{"train_examples": 50862, "horizontal_flip": false, "encoder_patch_size": [2, 2], "encoder_depths": [3, 3, 3], "decoder_inner_norm": false, "decoder_positions": "learned"}
Rows from block 2 of the image encoder of a small image captioner, named by matrix and row number. Rows with one number belong to one neuron. Each number is 128 + 32 x the weight over its row's rms, rounded and kept within 0 to 255. All counts start at 0. Numbers have three digits each.
After each neuron's rows are labels from the 100 images, of 14848, where the neuron reaches its highest value: "strongest on" is what is common among them. Only what is clearly more common there than usual is listed. The data: small charts drawn from random numbers. In brackets: how many of the 100.
# fc1: MLP up (encoder.blocks.2.mlp.fc1.weight, 128x64), inputs 0-63
# fc2: MLP down (encoder.blocks.2.mlp.fc2.weight, 64x128, transposed), outputs 0-63

fc1.124:129166134185063093138187147132095123185142131119124142165168156173113136185124144133109101065153096170132175193146139084130118168095110130200124099142084117081130181132163131129130151148120097
fc2.124:093128039168143128173169158128062177090155147173102134082138141087164186125120159179166122106046170149106156144143126120120155120110103097129098078114118136118153083126144121104122154155098140
strongest on: dark theme (73)

fc1.25:133103131096085175159167119108159159169088124104137046146157187101119150136077163163149112115071133146210131101088096174108142152088129146123136130111165125124133149122124195176162111117123180
fc2.25:200117135107132087131139152158099126138164163117172131116051107136167169141138157147182148122143175093066070140083118112122051102111129088123135083163128098089146128136155080161095136132165171
strongest on: one colour (87); radar chart (56); scatter plot (26)

fc1.52:129151167083117109115136170156057127195173126123148121127137135172108126138133134130121095107097173113142152116112151129102125222165108132159146209133152157150114185077090120159156141133169199
fc2.52:130111141108095112166143084063174129121117142169123136176121137138097168079130170165172191132073149186130122152127165115147164130060116086139174121146040109104115115101158111129114069137128135
strongest on: dark theme (97); step chart (27)

fc1.47:209118131113140109119158090115121146092122098113131172149109123097099102138093184134111126142096066049131060124145149042093152080075149140137109117162160181138164138127157152113106089115130115
fc2.47:088193115138120145115080170127083154093139143065136121111140139136137169153155119123105127063148127161078191142181094146137127146072094115152142149154085124123081137172081172189136108069145108
strongest on: one colour (87); area chart (43); histogram (29)

fc1.50:161111110152141161125123126144127133148136160079190080116165170103170195119132228153145124110077117134177144152132106104166109162136172049122115121126139184153107120099123087130158096098126083
fc2.50:143140166111172119189159171144149119117106099065106112147103097102130120135119092113092152098085127077094160117113157198152196136171109147198158124136095152163120140134114108148094153075055144
strongest on: dark theme (96); one colour (95); line chart (57); rising (47)

fc1.79:156116156185104129122154161135147218123132177156137120132126108098140156162112093173162161148065197118140118128176127079143195134092152189180151137140081116119147125183111128144093151135157130
fc2.79:154074099165175164126116141130144102150122153137142126186121153135121159161130135132119167119115028078135168124116097161105116162132078203099083108107165068162129115104201107107105148136094122
strongest on: dark theme (65); pie chart (42)

fc1.112:140098118142191125160175119127105147144160134084157130139112150169143124074078179115071175142049091140115145135086116151122139014138129120183142128125155167113111147139134114109159081158141121
fc2.112:146175110079122153154139093169124160125093131100138053123152170103134159103132068136118141169101155183157117139136128169110206204123128123127109144147099098164095109047122088113105159155100108
strongest on: dark theme (63); stacked bars (38); rising (32)

fc1.70:212067092122137161156194121118112150115138145136152129092123109101123109128123119108124106129140090111127112147108177167072127139161114067130138090100109130107169184134098096149093130032192094
fc2.70:113112145139144133065151091177133097166067136128133141163122158125102091089132134163130114094175056132100151115135105130115128178131157099199107125107147094168135095141045178124179130192100108
strongest on: dark theme (84)

fc1.121:140135183147142146173108123083079150102111087112215123089147123073145178101104144203105088135144121111100170095112179127122207163151150125136120090083119136138115120138107136116176106178152114
fc2.121:158141110176066138133083078140122174100092064136069111108123093133182132134140208164120093125105109145128159127094145097178162087120132112112092107174117167144100161114145156114140114165199161
strongest on: dark theme (99); step chart (43); peak in the middle (36); trend: falling (34)

fc1.85:150145116119120057107182087106121072092146153135137223149158110148105111158149096170081072140119128154110113118116190117093143087183091140145115137159136115177120137196118093113101144121171109
fc2.85:188089126136139122099182176161148106181097156136152076166041145136168107116153134134132117082136175125076067136088093157097118064102120087109122133122133149114172161124145126137108186103153135
strongest on: dark theme (100); scatter plot (43); step chart (25); kind: line chart (25)

fc1.20:140098134127116134135159199173139102177107103101168126114173118122088090163141113170071150101123104097114123172110128098112168089112151138112124119171149130160185129148220209112136063136117126
fc2.20:106112116057078178118095103150157138131131081149126101068100119121073173138101141160108112107128125104111144150078154122130115181128146171139107083138186144142175064133092147132136211175163115
strongest on: stacked bars (30)

fc1.8:133114156133119124133196149191142171161109166178171150092108149092128130077138051121142082149176115095061183128099129129151118139095141095075065117136121106126141119098165156188115122104117146
fc2.8:119144091166178118196137083065141121114132073117147193122141101141208136113190120120147150108117071191109133068132164141126161113137112101149099120125099171122151115142115081126089090171110115
strongest on: stacked bars (51)

fc1.127:142132159137161079133134108058100127137142085170178152134172202118126166189154140073150105098151162133103127078116127146128116163150086129142140089045144117079065128149147115156099128095131161
fc2.127:152140109131089177092104186149166107155139161093120110127078154124112134090113109138148167118182112111078130132132136118170142173104123125054061111124110170125131099220121106066123121128133199
strongest on: dark theme (74); lollipop chart (63)

fc1.78:155094101095110106169134129036102164133109128111136107127127113104128165102160114213116135146165092154088130110111162140147146143193131144110135143135139165163192201174102141061159143105161097
fc2.78:165212085100103167072077166160131140100090089119112110174127138133105081128080191141082119143134123119126104142091113109133189162119114114142154083127161167124118118134173147194168161153127088
strongest on: dark theme (100); falling (32); bubble chart (27)

fc1.46:100166113109096062142140103098157145215165131147158114150156129135166142137081127147166124115094143131141140114153152070119189117108130061134071107140109158079092156152075129044154121105135113
fc2.46:187106077138138187123135090095127200128123101132108111127175130131175092103162163079126118133056139126169174132111125137147070092089138140157128132169098084210148092101154092151107152124113113
strongest on: dark theme (98); bar chart (40); stacked bars (34); items: five (30)

fc1.2:143112055139162140116140129131124178157144139153148143137136153111136156102138142159140105087089097090105076088147154135182109094148087127115123127040089124093125122127154130098178188150117022
fc2.2:154088090137166089167114144118153096067084120150128152132193128124084130178163111111122141098117126117125166060097145087130156143106097178166132096174108092196186108129175124122147138167075106
strongest on: stacked bars (49); items: eight (41); items: seven (30); bar chart (27)

fc1.54:168071175166133162144128147143112166118160155075093181131162117129084131157106122133094175089086140132135137091081176157105128098110166059026154186106146145136136114173135128135123122127122110
fc2.54:111142139121109157100133156192179118174160135110171161081118091161158109118133142150137119152074101112109169116122116096139177090188188110118148172050076132075085157065126132093145108131136129
strongest on: stacked bars (63); pie chart (25)

fc1.96:133106105177199112119117128136162108137133139095172082113130170082167153146154155206204138088123132112210172124124071087155139159149136117104141174105108142138137139099111101155150092084150106
fc2.96:157110068106104087111211144137150052092114160105093099141064103166137120171121134128106106101141127110141087138122138166201164102141144133167175140091134148125151151124161181170092106130072119
strongest on: dark theme (74); rising (41); line chart (40); kind: scatter plot (30)

fc1.88:189122126072180095178168163136124146110110113107119084142130174099170091183109140130114129106136129169077102162193133096069199125169180136087143099099124125147127103168162168122131109143166130
fc2.88:129093098133187143130180059096107154100103091168185136173117150129103124143114143112035108161130115117163118065116091165186112153122104135160124083151106149102188118147133131157120177085136145
strongest on: dark theme (94); scatter plot (26)

fc1.72:185094148139118117130211091120092065165152108099142154168110105123146128159131097165146106141145082077102145181143121099109181141105136155069201132074094148104093113141136077131144118165122162
fc2.72:140107111106143141141092148078149170102129175166173139146167142208116168127129127167111099113105171122098070100129070078120201147134092165141158175122137061116159139092141121124082095087115138
strongest on: dark theme (79); step chart (55); lollipop chart (33); trend: dip in the middle (30)

fc1.82:183084182088134148100163133140109139163084111126123096150144181110091089163139134145095116139113081150126131119176215077138154096169092168176127127140083133138080150146127112202127120071123127
fc2.82:182103167144081089133099157120103106140117135158140184104156218147131186132119110145166153147175167082137108103119087125084067120104144071120060127089139096134098108115123142161189106128141136
strongest on: dark theme (96); one colour (90); line chart (73); falling (40)

fc1.7:144071125122141114144139139110127142117116114147147130135109153106124195200117129133159125091149119102130111137095125128138081080124093062200216120116147110129146122041139090126178174114190101
fc2.7:091142137035168147053099127105153162114188140143109118116135121119150150111106143174115174119118100103156132184145096143103180172153120164094129102123061121165073095121132114169158128140082172
strongest on: dark theme (80)

fc1.21:128145112157185129159159127188080152062161100133129118158067102124122136185129116087101102114103095108034107143095130138134168158115150102177118124147187173152162104133182115100102091113121144
fc2.21:148175145127140138110041129135103141133127090163114185122125162090175149113135128189129128100088203068167156168106133117115125111132103104128101109055174123057122110155078132137115176140145120
strongest on: dark theme (60); radar chart (37); histogram (32)

fc1.64:158139126196100132167166136121127148145165132070077172151171116115143131142091119130113169067133124137121178148152097134122149092137115087046153202096149123084127171184101114181131167134101108
fc2.64:113065120119105166119141139121150177127122116111127138132140106170138158182151134168137101166081098079109193117130162098081189129148110165112147153071155089045153116110142128180156058139100114
strongest on: stacked bars (99); items: seven (35)

fc1.95:127135101126134086115166165104077118106082137066131155160116152118123128125112151173123117088182139128090202108121157085162149123139177101060142086140133135140198133167140218133130142152176146
fc2.95:105140167092174145091100120119127171069102064164154136086096075092113121153151126093161071126149154189099089100059126118144100157122140146117143147120089167087124165161176092134173154143143162
strongest on: dark theme (97); bubble chart (28)

fc1.92:126143071132082091161098100137106197141089152115164097070104108144161123199143144137092064169047144146128111110138108135074171153118124151114174113164126126096118148129125166117152185091148147
fc2.92:134141126114159121140212125106174109134181119154063114134117151056149128135122114102138185049173113136155096150169179113122062132155138075124119099088096182115151108086131100132144139133090135
strongest on: stacked bars (59); bar chart (28)

fc1.28:188166087096193145111210103140129133147160110101144128107129179099157153092133077108101064067125130130161119102106135136089129148098170123139100142128107145164132193126100127069154147073152095
fc2.28:086103146145063111145146109124130156115118141162171121128176136123128109117106143182146101096112136094131161138155151090145033176151119065235154132114147093144133129138104139178100086160105096
strongest on: dark theme (66); pie chart (45); horizontal bar chart (34); items: seven (32)

fc1.44:158136138164119114128169131122164123157129110161135152172169114089129154153101171160124091119054130087130164144172099142127113115145145108000157131121158079115191144094134108159107128109121114
fc2.44:078082106057122111115127135097180158168103135121127141095142128157133133145145117130102102104141139078125161129119230092119199131151107092145177123121169108060141180148153121188147118131080113
strongest on: stacked bars (79); items: four (36); items: five (32)

fc1.13:179144155142106145136122165056093126120105142117168161119148144135130141132146156198107092147111129155130160130106189124106206100117164130093179080125138174137196181149156170061174123131126119
fc2.13:079122174087087129116072158129120124098094054178142146086108073094085133140116194120133121136151090150074174108109108142153171120153142123120099168194164148149122116126118106136159126192181133
strongest on: dark theme (99)

fc1.41:141109135143188141121107080135155038164141130126209108115170113119152154185095156161129150155104142150127107104103145156048137120193187151143115115166121113141151090149156182117115147172144131
fc2.41:123121152114118106108097097085163139087166122162065128111141116099193117131136081090146144121099144186163159072186149129137148174099088081169077169134068165118157164125101136100167140127095172
strongest on: dark theme (89); pie chart (34)

fc1.1:147154093109112043167191129129102102141146126100102094110120132167154186144131121131095135174108136118076114094131160118109126172182135178118112096157125126187135115078138132143139068162172045
fc2.1:101114202165133115142051084153089123100098140143155114183073145112147114127093122077101162138137152138155129168132147108188155126161198115085077127157134103082140116141151145146149138054122092
strongest on: dark theme (80)

fc1.62:188063116153169096141166145162088111069151173098131150126101154056127083111132160101102119144139109087086155147164119115182115121137095126135174131094123152192131172148133104154092095108190092
fc2.62:083147139112084152097067095158153156147160162094134162165116131111115121190170131187103166142136116101158119182124124068139090155155107097114077153167107165142129083147134109087197093110073113
strongest on: dark theme (99)